Weights of a small model that predicts nearness at each pixel: encoder layers 6, 5400 steps.
Rows from block 5 of the encoder of a small model that predicts nearness at each pixel, named by matrix and row number. Rows with one number within an expert belong to one neuron, the router's apart. Each number is 128 + 32 x the weight over its row's rms, rounded and kept within 0 to 255. All counts start at 0. Numbers have three digits each. After the name is the row's rms in percent of the matrix's.
Before each expert's rows are labels from the 100 images, of 14848, where the router gives the expert most weight on average: "responds to" is what is common among them; "patch colour" is the nearest of a few named colours to the mean colour under the peak. Only what is clearly more common there than usual is listed. The data: rendered solids tumbling over patterned floors.
# router: slot weights (encoder.blocks.5.mlp.router.weight, 64x128, trained with AdamW), inputs 0-127
# up: expert up (encoder.blocks.5.mlp.up, 64x64x128), inputs 0-127
# down: expert down (encoder.blocks.5.mlp.down, 64x128x64, transposed), outputs 0-127

# expert 57
responds to: count: one
patch colour: grey
router.57 078:186190120142144062132133158167092097148103154066115113183199148153129108118159154123158115130149119185131117117060139131113161172114128145066102098148122158174138123172141123162139151123186144120182101147114133116109127066144105188149087125088179163111157141080154160171184109104108156124108157142164081151106046148062151161124136088117129142115119176122072149109124085114156154079153
up.0 095:149115120152130107229077118139133142122133165118197140162060144171140153155155119114121108175105131105100153138190115100156130136143052179142140183099113123132118078069158113137150201169156107140141181196083088171101173124146077117136110146093117071097127085144132149143057159189125074159162146128131116149080126101117101149144080122105141073136134100132097150107146096118121137144115
down.0 104:088100141163133156135171101121113158130122122109137139176101119053140145133101138166023164095100136182163144193162106100106194157151175119121107143161139116136113138127102123132115151167100041145192140100106161137120146108171123172102103148136126108149117107138121097140104102148164175116147186127143080085098145117180117045115169188141082068124149129172147136129094092101109102163074
up.1 139:129146082181133145194069234140120141131130131120109143185138157124082125134156128125136104164093133176147114123126090156132106098133129142044106083122093161123163101134167119137166150114130111156115191062114165163170120135107099163108170105099132150075128114137148137129146130069092144180099201156146075108107139171069189130101117166157054141103116128170164081128131143093148117117092
down.1 100:162077115092125123137137105129098113134131117114170162141151146155185152128191130128163092141076112091176068125091091135163079133081103083163127137123188174107094109117146100094106161140187106203117128167142087142157056140163086136111151172135115155096185155133091141094133170090135071207109146073108130106144140097115097073149146163153155141111122160068130094170089135106094167137156
up.2 108:102153153189120127116102185113151126132140175149096114098152077136113148094136143096156136136108187195109103121166134175036130085134120101112099111148146131134060106135162102131095073141104115140123157122167116146135122089074143129175108074093125140192122141108130120119063085169155157154185116150189135141160177091204138138133105159118092085123221177127115109133177154121101164118127
down.2 099:152158212149114121124121153116076159101101099124127181110164176127064136159112141147105106131109174124105159123096089111060133116163119138136138087113134103136135154186166120084129123110108166142032090183122151202084112103094135160148168075125113116154126066160111132080164176142094097127100145095119189094126155140091111178167170136161171100105162101126071149148188154123116124155154
up.3 095:124196138126086142138131101116116126102116202046086101115152124149098131074149095104088116158161143095128159098086147197158149131128164151172105176093087138128133127184219121148130079103154162142151123122094116095088165117073156082151083137142136133062125115095121129081151162124108142077142093096128189215124166092134093150091129146142102107179158151151114149151128173094121150104128
down.3 097:115138165164114131077087168123107111141114056213100179130173108143145160177126146107121068151156131159104084088114105112161146154121102104110177087111175117208130094124188158117148105185142137115119083127099105131149182176140100101195129129108096110154155118153113119135138069097092117071146159159122118137119049170144102135123161113117144088102154061172106154137173170119146159148167
up.4 101:177161101109140109152182112145144105124118149168105138245097079165057107133139086122121113068131124109138126124112151095081121137173136153090111107089119132063147128153149109166094140162219091123088150131139127054109170084107067172136169140145154057186122072179115106121126127143175125166139150128158156080122098129139097176132073120123101131146121116141075150126139111140135150132109
down.4 113:166137077092139146128108143114129129089113143110157128155207171100089091172103097136130148095108150115092090123118123120181147178109193142207113181143095108165149122082117109130124080192164106091088145182119070114132114089110101154165151145138166089137144147117072119145119149094106120195123104120126111137109184104054107149204184139115115066129137104087118089147121159115100187110160
up.5 109:097169200080152081193124133114128186128076106095120145131155144136134149106157157161145151097117167126135176135189147154136114100108139153054115164176156152124121158101182164097166096106136135148091100148135118164116114179156061104148190103109135080111123119087156107169193131101090111105117148141136089133121152046062129139119104094076113088124154091147157148111158118104114094094050
down.5 111:121128045125137100109162142173122128143069111097131086118116115124152150172095112189147166098161116138168127160117221087107192113087119123127127066116098155085203116121143087143171127115149096153099133132080131132069155159131088114086084133148130108087151172119134111168148144119153116115172135037128128162176104172118117134080112153168083120182162142205127177125134095143115146133107
up.6 101:201146183137140114084148122180141151155104142116081140158146137112108126121078136113119114103139088115111097091162153203147147127107171125165182136141132142108110069071173177119058199140075110114157122133146110124137107077118162127157103110173168058157122057125105125120195123055142162142115063100129118101195130115156122115149135153112092159050107128119146136118075128133154146147153
down.6 098:156137097057151157144109092128195175154154145124137149110148112155127146155151105077114124159113048119140164133093086146155127140131113075123143087122116150128121113117136147103066117112131191155124102082116084161082110089133128146134190177165117104121131112142122072126059119131091122201081109150154153124161178212169105171112214158088130097204093127137112084120108151133121093136154
up.7 095:114117103145159201097127086118142093186148077143118108114110154103099119126163048145101155169110126121133138120099156122086135165171107133113208090132098138139145119086183132115106109134104070119143143120151104117133151086140092145086141173102090089145045158095118072147096165117107144198169158083158117142177158070167063160126089155111109175186130138155137086139154111136126150177080
down.7 099:110166199156147122101109100118123133089127135107118139052105175086121088120111136148088140099093105096133124127181130080145133164135124125096103141108111164081141105143182167131088172187168052083161135131102162157104135248114135142113134164170135067098164142180121110113176134124095085164153113168146122112130156139161113157119141074153082080095063106116120107195152144146114114114144
up.8 083:150145103123128133158116079112149030107093114115084170148144142068106133138127100144146134130151143135114136204149155192137113090137087195104104168140131102085095126169160133145107106129120152108157195148127085095183093149164101122126128102035071102149097144170084098168099162131077138120142123133138155170124153110120120093140097141091123169053177167168108165194138117150103159111167
down.8 090:159173116127141136102095234093107095072143145114104166129120123119092134125104074174078151089179113112141108110121135136121103124094076119121101115146143136101104100119149151088154152067177103060171140193128063103132165135154134150161169131088160113118126209136119178177070148146160115150188117135111167115111176146146056100169134108144119150089154129143119137078142188170162112129137
up.9 105:118148073136141085110167097162149133154141103172099152122153133158149136099134093165108082108164063084169142106124148088169090089131108113154120135111123159061103106079162149094182164158093145120136176112197146115130179137138158125082136099144116138063181202211111146166163135078111075132091108112098093122141130132120111080158128066155120126147146182122103179104120186107081146096138
down.9 114:183083063106105128076129130086120125139146227149145143152135145138121155091121125151147148143126104161151158186127146126098108158157108122097141137090158134108150132112068107151142194139100154167101187082122059064157131177112112127146095156122085120130083150143157117128060115100134124168079133158111107180167177159121139082144172134163144123143105098123104083094184051211134131122133
up.10 104:148117170191098112108137153114098105159113171137140142126144129174122148104115133147143159111199139155137129068105140137103101118136176149176145092092116151141080163145121121185119108115102169150117129128162147050164142117094204116110103145116104156187148112035105097109169143137107108147072099119173103145098061104066125212064144175140113131045105113104133139148146165100113140125162
down.10 107:133131178177112089122182141123152116134136110100115140104245127115071144073165154100112137138141164145080098109140162149164128098132164116100137145142131105167176151094126144127110112119165222106159102076146141116196160079033128062066157126099104151119138156134107079105103177090156192152099099106163142147120084144119126119064146120113141140125161132124099104116140168122122163113128
up.11 094:087124098189187101143116116146108089152127128190109121154156156116095126116114114113148158137134078113125176129112137119096184165215139128188138102121100153095115124136139154084121110102156123168147150122120111077155099108137151172075112134143119114136171084112138128199147124148031130165078105123127033114118055123139149089101133099124142172072098126067097092169113195162160122121108
down.11 099:116102119187129156095089156127134038144184144050149161113150126111113158040130082114129166178089114115167158130134083143119077145183164142139114169139103158172135114079131150129106158130151126148153143158130105110242080090086094106174105101132137146115112150108134108085104099137140142166108051099097155131144185113113084111134136131107124179137163102130107142151190165143128100098131

# expert 62
responds to: count: four
patch colour: brown
router.62 090:165189149138150053086125148149087094063157095130146129152127153123140086118150117173106148153118160170190142093161163160108117131099107136083100186147124136148124095129106228161067102087157121152131090113114119151101110115097147090153127148168141119199125135098099137097178117143083137076141104160125096141107138119109166051115122169181141160093070157156105170087129167129117154104194
up.0 097:100126135111115066127095154130154112173156123125135131155150138112127079147084116139106133120047079153095094108149113152168111149142130162137109120154172143123145136106180123165188126139087127144146165075109099093153131149086127200061178177141069128093117116115102151223098126104087156139147097160096092074127187136119108142035140114119187181155157140156100097083106143164124143124080
down.0 102:139129126079190113129166133087106099103102153152138132175154130125096117194099091123090173116079139121101095109129147096116218084119134145110186137088100126087203182130130128137176119173103121114141155188138100132128069156199154149131184169139097080101158105147111136138142107117149074140181150122129076137109119176147081161108149099104125038098138135170132064129111157125128080131119
up.1 090:162129123153156131071082163118113150125155128175129102177195149141158092140152079133101065171211127146105088121183031065116145177091119156186132127103171100135140119125113139129104154157091106108121132090133135090115144099144131119051110109121127122144170156178156126116113135094167136139126107144101085138185170197156133048125128132102099103162123199108146106118150132070117138101122
down.1 102:061166114071128145171109159158094140106172097161089122173137096115155088077151094148191216110135125138168111111148128142058136121099124160116074138093131133092081115134155138098127147119049122114145149049164156137070126136113107089188153100143120160147098175150148120161153118144136113171133161087108092108141202081124153155151160138152150160121120118121154164078139074135124073113076
up.2 089:056186073132140101116130087116128144098120124156123120146120133076196132100142114163147158099098161172053138110101135114103161171140118096158095054138119155128119089159127124162146080103183104111112130136150135095139128170171134109093080172130133110148125146204174125107127160153143179042098132115070125135139132128119139088177148122154134187104161201130074080183096125113127084106171
down.2 094:092123097114084128104136190151085083129131179085122115157130114077132111059152074171135095138123156157168161124142115187141086121149131092083103131091121184163134112107145109133098123140173189152172151061084163091096156153162084158119117129131131138179140141072150142134156159106118138072159084127062180153100115107125148157158120151162065117091210118106095060122126154147109148088142
up.3 104:113150119099128150120110153177126123135090130172130133093062131132094149148139129153129129124189136177110133122089090211058115150181118116130094163157111025094093124137163144171144122079128149123139137110111140102166152195103150130073144145167130094155087122119137135100083124167135109138080076137141226044102112092164109162178164101116149141110102155119109084164115133168149144147169
down.3 102:161162101081138159154068103163095158076182068147089113074164129143119106132120126150158148132102109163155119140139086124113112187128086111137201095145172141114130077145194089151144162161137209097112116167134170145082113145113112080112112172156114087165158136123129127185103124139111108110159143107146063088167155163107104091067117171168091173118114135125146157075163199135136168104128
up.4 093:136137176099163129097125103108142058140150127162135142170110114123137061125121129102125099065177152182131125156110127148124146107110132115173109150106136102099080119105116182198120137073168065116048108147120121179116127191078134145175128141123155076161179114135145178139142110117194080120159126090119148117132088097148148140141134144106170105155101149091069050096068171121151166162178
down.4 096:163084126144081147121102169127082176097158070104127148107171138141112107099115176163165148161141051071160153191178137104123087139084123145114139035153137066094111104145119140087065089086116153185132133157081154138097094135145177133126121138160079150137155073168122101073100143114118136139159150148130143167186151118090166144129092154111129166156136135197137112094155155157134100117085
up.5 087:105087154104153149138164145142213172133149180131114099108094086143138148111116150106129144114102121132117165130146183131139098132169124173117085162127106059204089138122104119163113127142160170147133151059147144078195157111150156156126097108132144123111080126118112174108188141149160126112148152078071088204122125114153086116142148217116092124134106113120107127134053098094084112157049
down.5 087:150088152096085104109092176156115100149088106126148192108087139193076111101193168129109108086107166168155113157088109089168085109145147108105159122074165134109128168131149161097120102134161100141085161096147149067147137153123096127119095102143057108088095146139107114096119100160120150140122127217118178153117156125197075172137101110177081166175086168139147173144172162128144151107123
up.6 097:145146071120127123112145131140131115146142188141135155104169110118144154136097144090141107140148171127135113083161074077192135085174090137137158119144112151074093070158167115154080116157151124107167101145142136123129147128111121093122106135172112088135164132165111096098144138008065126191119049076161179083127103166134098147167140094140184126173121150167114140128211154098116101131162
down.6 095:161150160076135065186110120139144133140193169185181158038096128092160186125150109123111087144160109085125184127184104087123138076132162090118150174081115157119157113107121137132100142167114095136139125129106175155122140059098106122121102104104079155158129146134134131174112124156153198134129184214091098107127178130114134190130087130140113099071130133088127104123087153137151109087147
up.7 092:112099138218138135077131091089130094131102097092091166211127120159125109117168010121080140141155190098189148124144126119139131093151115113149141121071147136154154120073179105102094131170152119101134092191110139128112142096126160093136180115124129142153135176081117089138134118140179133198146115155092091125154152103084138124142129084113079109139084082146085145154165094131089126155157
down.7 111:083076120195139127118117113141201087115172126133136108106128126093126119062030109154072128118090188127158089120130137141183150120154147159095151101123150118114106073109172161139112133137156073044121181155161150102176141104153123129132144145160157171141141125145068121121091133141087105225115139128144082094124094160140125141118121120113132207070112166127169168141132122124160162160122
up.8 097:146128124115111138154138109097121184161145145122174103094109139103137132092172089087155109064072114134115096108128133119108137099179084115105144167104072159177063126143083184155137123133075142114151146175133089139179137089143111126098117140144133135141137125106081165169232164152128149114166167144068122155113157097146131169118184115111164096127110194115059097151042149096073121140156
down.8 076:115100166132149128111156098112120167154109074103163162161049189180162171116178147093115156129071134097116133076161124088109141153089093150130095134098083112096104088156115094114182173171110143173131147140069137164141134121104118179186095088146116150147040197139111111128129089142089125068137106148076145109099157131157132159177106103130114123106149115136131218130096083153117111134106
up.9 101:084106152116131187114147053141094117137141160160097089087031124163146132133161132129125132120126109134159138101112149152080142156113153139170123115149107129131118169184135098243145116110103146106127101144082080127092105109132182148091166115111144148076123176150124114153112176128116151078145157103098143096124107121119223152068169099124116220170142107150112120065140113160131113102161
down.9 110:133148174144127153094124071131150138166196111093115086110112107175097062124104125093154068105105121152108107160127157152058144154095114145138196142169188158208148131108148053074120143116142151145168134103169129148075129112097132083113146156094144149207151112092132133138119174099103138123136093101093183159068063105105160125118160138167159135127115142165107098156107129177087098117166
up.10 091:106119094120190173164175112121171088079156080114157144176052101152143100142074146119143104128157169148099136171162072129136134175178104079179142220154164197183154120129117126142121132158137140097144145090107179102088131113121140166159091103118075129102114139067104159153102104158161114136071113121133134073145147154075115110117105170160089092148112124132095166086082113170114118119110
down.10 099:141085087140129169116140153102107100112128111165103093144191052126095129121115149158126112106124125110140126132093086138104212145132149146170136061172072152112123191068141188149153135130158136091076106135055166130116163142165130160131146115117135087093189189206130112119104150110175173121141153127113084147126120147165154119077099119117196109103119121195128109119120144124173063081109
up.11 104:124110095149087114142132105131112108121156135098123125166102127154112141125111101141141171242100099097108145157064131088091130122121125087133124132142117106152126200154150160057128130110109182130153159152120092117181127134151137122112180123119072161138143152172111108104133161201091130084058109102113170069131108127092170141060094172178120122194131124184179077123056122091106123136156
down.11 103:107162163138147160089149135121091130205120105101107148148185144194079161115099133107156094094142107082117103112115121135162162097067128074135120125142112146173088170118150112207189170100068089168089131165140107126163119130110165136096134086123139196149117106086148173152112159062130099150164183088173173152107102093166121111089157156108126183184121125141150092167096140164141127101152

# expert 28
responds to: light from behind the scene
patch colour: brown
router.28 093:056170120090155111162127171129098127089168108123114114115165143138122160140124150106171119163127149096145136156098095089086114110112127103181172143155146148111138169161126159130102146170072154126071098143094126132169139120147166064136053130108130193121124134185080124100158136159107154205128127121099116194152127140147151060078181079192092084110106098100173110099083173063145146127122
up.0 103:170103149110111163073136168176119158133069154142065161114127082122080164117135168130130117125128061070141131129071137134101094168078103147165126110162097108137091096142140134143089161168117125145134161128091126141062160214098151078137128119089155181080099077124146159108168160134176107136166151172140110142099198216113084142127109107152132134138155150164191134113105128122103091112084
down.0 104:140198137144149133186154113088149171161161175124160119107147142147105146143146127148095173075122135127102138119098084134118172108121145085118119089141114138174158168145063143127039116176119193111157112112099117150075146201151134169139113140059107193125157161045130135108109109106085123115149121096097152118086107134139124146191151060130108103132183086109109149127064120183134133144078
up.1 106:122118087162160143185114138085129119123155067097142102188089111129057112176110129149131100100108159131129099141117090120123099149180141136082210088158111152069140165162134178128193149151109157141137173114105148102181163119115122111113175111093112160152143143147150109154127205071128108108086107111162134058203107137130146132154126095124052111136166075068139171123127075166138115126114
down.1 101:155133088138132142075190124131154145139074105186129137142123132146157095146103146068121155145133076114141146193173091111111112127095163093094059155141108091133059137102146122123114103134077135121136118174155140083163098159214060134057104122193163080158151132169120166144105164119143108129081167157131086116047129077100140139084142115093098139135093144193157100108126128130098138132148
up.2 096:107143126117123100127103109132120158172170067139127144060176103145133128138093103125112110163106049115158071116043109083110156134136114099170100081157083160094119130127146159107165181177120130135144166154093099177125175153121146093176137131145160120105121107100124119156096150055166179137125139121109092136158112169130115106185181093105097104083112176099158131127231140078094160103099
down.2 103:191086134122119090134197120140173142124097147084133159118139090106166098167103162094160108105104162107108164124162141150138169094136160112112165151099109130139146188138171129141193141133098114146130085065096113160131119219176114135091101090121066146112134166142112116194090148111111115050072158159056117118126134153160149118155119101132105175144159121147122189113061104138149096069159
up.3 111:109108155078143146009149215106081146159203116078151159115144123136163172136156078146095087151098116150180138078083144131107106127107109104162123149128137127123145125102174131129172105096187163115100114145127120084141154138144123123185151138163129136121096217057167112140111128100120109074133160117122099137132117101119125111085097129169127132160156139135087198120085068173147100119124
down.3 099:109088180147151134128121142153123091164183108189116161173070124136163125090145116135106137093129118120083095139180138133096161131118129122138105079169106103163070170096097130135146119071153132120135132139151127115118186142021160082136097100063185175161122144154093154096178125131107109121170165208080106085168123077096144147124146126190122191094144122139103154073117102139158153112115
up.4 124:160139109137130163056086211096186141116137122105105132148166142135084133131167109149131159180090105140151124137147135141178093067149144183108124031170151101164100063130137096122069152128104154113130139137140124156126149104128140112142175139090165061163114076114125169114174114095124097179137113165121067131116137178110114120148107138092067134122115125158076197108190130121119150138061
down.4 115:126192176090183087150126111120163082137090171125156142073068076114139081132160065115091131120138135145149136104109079097102166048121124108122111141121137104135179119121127129114136170070195149157148121091129139078134110130095148125143106095084135140176230145163111163102104077165094206173147160134113112122115115138085150153106132170101151109109108133099172173145090088080128110101140
up.5 094:109123097123086073102199156149078164158135195178108127144086115142204166106166171086125132107110126130112133119066094120156161113059122119076097147106132094137156160125120158110081175155132092114139089139084144086114116179102185113165103133164183125121136133189142135085082109156178095117094082092167171179120089178108124075120154152135122130088090104165119153133124097134130151185138
down.5 103:139117129074137165130142103115145125071194142130128155110156112153209182075113180141138155174045127126104146131103116121126121125096110108184106133124134094101173105142113115123135155117156148163160114070158131136123122154149088151087097109108073187090099153145108134121183097146079076097118135071145092221101156065110121151144074164189088144134118168148133102120075138101174116089113
up.6 099:117157079106111074087125106113108115160157132149168140150097122165179184114135108123136150145072125115156129142186096178115155117135058132092095118123110120164150089161135195098147110121157141121138137128140071082147186070109131113065159115166174182102122174083115108080158166075120112166144081097128095163141172135097165088174110122139099074121097172144128087158184178175111124125071
down.6 104:118165087112140114134122097106155063061181137158125135158114058099119154133151115166135170115137138188122162091131141111069163075172057117155152130133173124086143085112177095132178153099128123174110088091153142160188161125090135118124092125139166162092099114161121171103124139126132118135054135164115114199177109177095133116128145144136144180157099111126103105204066072102107120150096
up.7 090:122133094119179117182117152133068130082131155162150099124184126156100118148178119069175063085125079125115136131115089058120117126136156082181160064150103126184125116165102100085125163131112076171140128113118122119107135162164095116112115107156155118114071061122145166139080166111107098222132106141149081100079147137104126136184169144135102174118153133172147170119117105168171152085092
down.7 091:103180114147142112119109124161132117120126157051118153138169174165118074177144125081198136061081134116078116113122077117097158106144099088098092158150090109117127092125126194169190124127107175149063131149105161123120102175106115128134157086133123144123159175147136136136169139137151126094097108185151181112135209109138101197158078055145108099130116133073155122084131144133106172159094
up.8 107:178147093045130143130121075152122105106109175157106097096124125087172141175213107157115122167052131133144139196204109163109145178088149128155126084124078106143135146197135122163160083142112133130146124122126118138074169160113211159093103118135107124145179130075154121110129112132086164121159106140140102116146127164133095123086082157080104148143112099131134149133092163078102120062083
down.8 108:163109132186137145124131112116087110081155129125104142162188119168115125097105131144124117084118180111097095116116123107099130076141156113093191111114151154149154118067140082157166105153144161116126154079147144128081138112139132116128196152139050123044142167158103113130140118130115116198111084151074171104106098165123068215138110055147144146082143086202103135124147158081097109158103
up.9 112:161122157127110144096107172124124122151127189121133107154184138133101050099115113139147166142180080118127140152182123103103148163132148112065131127114102154167145191061120147150181148158089133136100150135117083105115129155119104152151113174110144111149132083154137161084168129133130135115150234116075063210091136083085096135147165111058132111174081080093154168119147078105106142130145
down.9 092:172125154110123156130114194088122146114097117150103110094100148136082142151121184141086143145147159096109149146129105167156091157157142090142196082125120171169099125150110207158154126114138127156172135025067121102138101155088160110151152135131158130099089126040119118094100117151105166129119132106127060131172121140170103088160180193112143151099102149170110122040126150169132122175132
up.10 093:108161130111129070135120104143108134138135158153115138095098117139124160120139183158128136121193108158122123166153200077085142119088102071113169091148130112120145108101120133163170163176131122117099133147146078155119156144124113148137093184097176195080138177081080134125108138136131105048137155104104153222110106075153124077155140026120144029132139104122170134145162126116143124137118
down.10 094:076089133103216178201132071101081109140132102117123120129168148145140116137115079148097179140151149126102092069063088166120138131166121100138111112153131208162115111105159097141126171097114143120148115103094187114120152185118094129117131122115147113168170149114169149148127105140097141143125201105114083108131089093104069068153140172143147201161167176114185157112078131098128113151104
up.11 103:186187115094122135167107175157138139113118148136123144138191106114102183098057149096147121162114075127112141123118127149143124132101180120146140129127118075116163138105164136168065216165080084154160143090115131113124159079092134141123142104131182118142156138061127092119140115070148130165193111122131112120128125188106087160104120095123109199097132069072091209144079127182133126106117
down.11 098:149153163167127064093105102131109186115108170155121154082158142182079120165124116095118128117127058074110162143110095177125137103099110092168177178105145107142175158149112136123139142089150173143164088166138122162145119128072195144155109100076090157068152145134090152110130102154099134171162071161158108121137093135155157160127128152112146094107119165161092118065028177147168136152104

# expert 41
responds to: white object; its colour: white
patch colour: brown
router.41 111:065118155122135108126158167076114114140131158103218108085118200127156122139049166137076172086087127116114153164121102172152134163109144120123185171121147105057164145117110135123125079097164190113144079145088109170125129140106192099144120127123173184125161092128088142164102142179116130113134044150162152150106116168108178128141182081115156093088091129119130150121109165118092136116146
up.0 088:140122104139212135145093131047096076103137148120135068167182114115158132133230119124105141131093109154114133159136096133117109099169117140101139117235107171104165136109099076129082112127127136134123112103123112162141152124115135147103120115079095159143193109142104110099147159191118190120089136126131158109154153135164153041124160162172164083171121116087070125129122107163077163139129
down.0 090:091131142154156124178106151098179090124097127151096131100098196135141156116131149100135164202174093146210154161142109150114071125117125105139122119090158161116133084111093143133170141114131138102143153109122133116100130151164107139059117075194103145219134119120144116083090129157129086182133119087120083151077180126135182088125122192089082090127088128097137057138125137130153150073182
up.1 077:100230135081122115072134115124123142149133172176080124133153139140177132128116126142132123157108094114116125103155151098141112135119120140171136129159073127133093108145111156177126118139123061133131083059144125105123101181141124202163138159185109162072200103122154111116156105098200115076138143142118131134140129135146141008120190176100111114104102052102087151108143146123086115106141
down.1 083:191130169122103141140169148112126136153088080073210131135125116169124144157101081122148131202119145140177139072094138129146119122121119114097070129175164117169077041137141107123132097096125126198095082146144114107167103173162076103123127131116118155154087153093139108106095084119179224188154106095108146163153099121137151138136111171162074129158112121188150110151096090098144141131126
up.2 107:095091134104152164172148172106117113142172131176137137123077125063093145102101109108105169155117131171137112146113155086185086187083102140090060124160083123085151173134127108075105097150141189115162161144151044168144180160104081142154155130093147183133172063216124107116143153144137123145087079102123154153121155121143119156090130147084128098100128181117131097136122166121133160181133
down.2 100:172136083116159111068076110114126199134151124100143108177115179102119137141194091117124078141130102141129113101123085101184104120098130119101173154102189160124081162184116127129094133084110195135129124164218159147152190123140109096160126118173109122102143125173113063131161104133076118171160182108144155152126143115117112137069137164097147104131195101118138142201102137122103159170087
up.3 100:106125176121136169095091092151132142141098116118126137147147152185153090137145056088090084094106093097183124178145107095114117190132137173095132120124132144149101084097114124072098155122111107129151098211102098153171130134122085110188140108165092169118077124107063099123115155132147136147138142067109094122155152198103088118101144069163095088176129170163112137096153145139158136079219
down.3 100:141123169135116113123190144086155150142139152121189140136088091114198126128122114102122096096118122120093096096067117142173098141105140202139101108121157122116147096131100117077140102114138131126158163107100085197168183119089172171152079134192124125167160122118106117075103102175103119133177077147105086122083063053094169182155197146108122161136139086090091126099152125178122155098123
up.4 102:169121152074169146134114149125130164122112119121122126122122100132156122092115130113139154186135142088085103120047097081185092152177130101116156203221105121138155100147174124086128109103094117123119113081155195065183128137108116097144134165136144085122137090079136133097203069105124080101088186137147146109118177116177112068146090186123159162114099133105138109108100076123154122124100
down.4 096:133138113115129106085179104168091131130136179176178142130102110190149172122129135173181131143135164069091105143180147104146104168111137082195123134083143123102169142140140145135196138123141043156098137144146122069108179124114075163156151089208073100150082128106107111083139154081111140105134119146109118180105088132147124113123135068148153168063153079140137105103105196122126088129104
up.5 099:147152095124093158129043176101092064143133123126099107180095106156088093141150117123119131106189103065144205107168161137089116083180168119133145087113089069173114142118141090070131123143172137120105131110108153102104151155074172147149109147131154186123143112158187138123097149110136086055111076078110102125135136107090118128119201184102135150143150185157126168152112120161169134142121
down.5 096:139106113186144112160123130060126129156126159111168150140140118177131140168121122158073162129100127104109104159133156138149092165104164138171134178129187126153100112111125117161107157109126132104134124136158147163130101150115170050110144100132200117132143099039194154155093103077189165110163138164081107102166103139127089048088069103184167146114106054092116148114138132122098193118151
up.6 096:180088131132118120125118101232137130104136158137124147131143115134079160157153116126158143140119131128177112135073107083113131166111096144134157067165175177117089152135138154171129103171169164093149127169133115129120153102037137107166131150115122116093073150140100042130126170117116126042119089084118121198114115136076107136152102044159126148134123116219128089106124131160123116142091
down.6 102:080163154142138149097092105097139115179119048142128152121195188155139156180122181180074151104107109133108136107135151114117166132100218107111133162148115188145171106102117118138115059180142115140125166115037102109174063134157152144151070092121105108158144098102128165141134128081118140104162130065109120103133126147133132136142110166111098157131183118059104135160167149169155137080122
up.7 114:105077176120121169165155189066109107117138119096074142088137140125164115119095163193111154132133106123109116071144125147117125117124114082137165125131122058179130106101126112126135119143186132129065153114111081121177136108095133199163098137123132177121118112133190193088122163104154110106144176137188085192207133110098124149123105165108183122169118047120150150101157087158077130114122
down.7 113:051102178131123109137103117136156113123149106156078128071133142129110125113135175128160147150155136170097084124125150181125063121126133103115164140122175102079126136137143130096159145102115129152113158104131137145105164191137123114154174178119159166135064213113208058145093124106113090129096069159087108153193164130177137102129185102057101118147080139126136074112159141127068161147162
up.8 108:124182147198102100133198090132142101116113107126106121118093131095144066163077133141085069116149070107137162085133145183105093173085120079144206139126150147165047103112140149149125141184104127138147170201172098086163152130144120109099101111108122139104115073187154125110099139141063159155137123133122145109151109103127081078157147111121050122102186075101132122149115114141145116127161
down.8 108:087096141096109119191141127125166065107165064093099109075129100122123108094183127135107144104091139177094122088126106112127154160200101122060141094182059091082183157115204049126103114161157165087107171126130133115104090106168138115134038150133159167117153171127170149167118114132161159130132138151177120117156164142107157151124108082113104099111144150130126153092163114138169145120152
up.9 108:105144171154156071117169054095138121147084104173138164113128126118156067142139128112132149162122183210113105063060144181137145159171131091088126146105130127090108123144102102091112128162140134121183099188135156136147155078089150081116072126121073119118142097099155148112103117087106127093164130115114169141194109133142106056117130184153166111117176126109098108106070142155150160114203
down.9 104:114072104132219130135144162102154108103168147177115111096128137146123129077216064155153165124154128127125116098117110149156105081111137129164162095071136127163100117135185130129112110136147191087154100064102126116051174121180163076177150106174115075159150135131143144096154124177120120128090099107164142154081141128090176169171131141088113120168112073186141148111168097137138106121163
up.10 107:133151109122130199134137064129121129113124136193145128104140147138127192154177111144161139107106159061087149091171147126099111163110133099146175114184106064105141075081112187152117181140137070096165155103141130159129159193148142164100126129186113088076142169100118090155144136119106111105120053108163086089164107106095131105129165131170101099144121050129131126118082093205144121147147
down.10 087:135163130120146168150084152094119168100145153131108131106149079091126135104112130185114169112123101137186180072139080105169133089138138107149123114100126112180082132129125089106113134148157143155058128118060169134143068156129150134100106132201104165104134198123122088135155168159114138103109097079198158116132182123160099111088063111228106155113142117175116089135069170108139085128131
up.11 100:146117086132101060125153157109099064175118183114091136126168137157174143172150132116117131127161126081146157091189125154118137061191130135133116113127178071102155119092146129216182117156138184130144147145114122077130156073108064106133082155133080166094102069135136155101143090071155137148131104179108164142145151165106095144128100089154152126169122124094103087129148123207088138124107
down.11 107:136171069138095108129128122153137104121111135117128159071153071111088136118156155113119181157116120123066148164111100104146134090212197177168112142121085090096156140157157181074125128163152104147148086101089084078141103156140160133099162127102131146137159094144134143097122079123115060074185138171035109123157132101191119093060156139101100095154095160153132149133138144097115176125113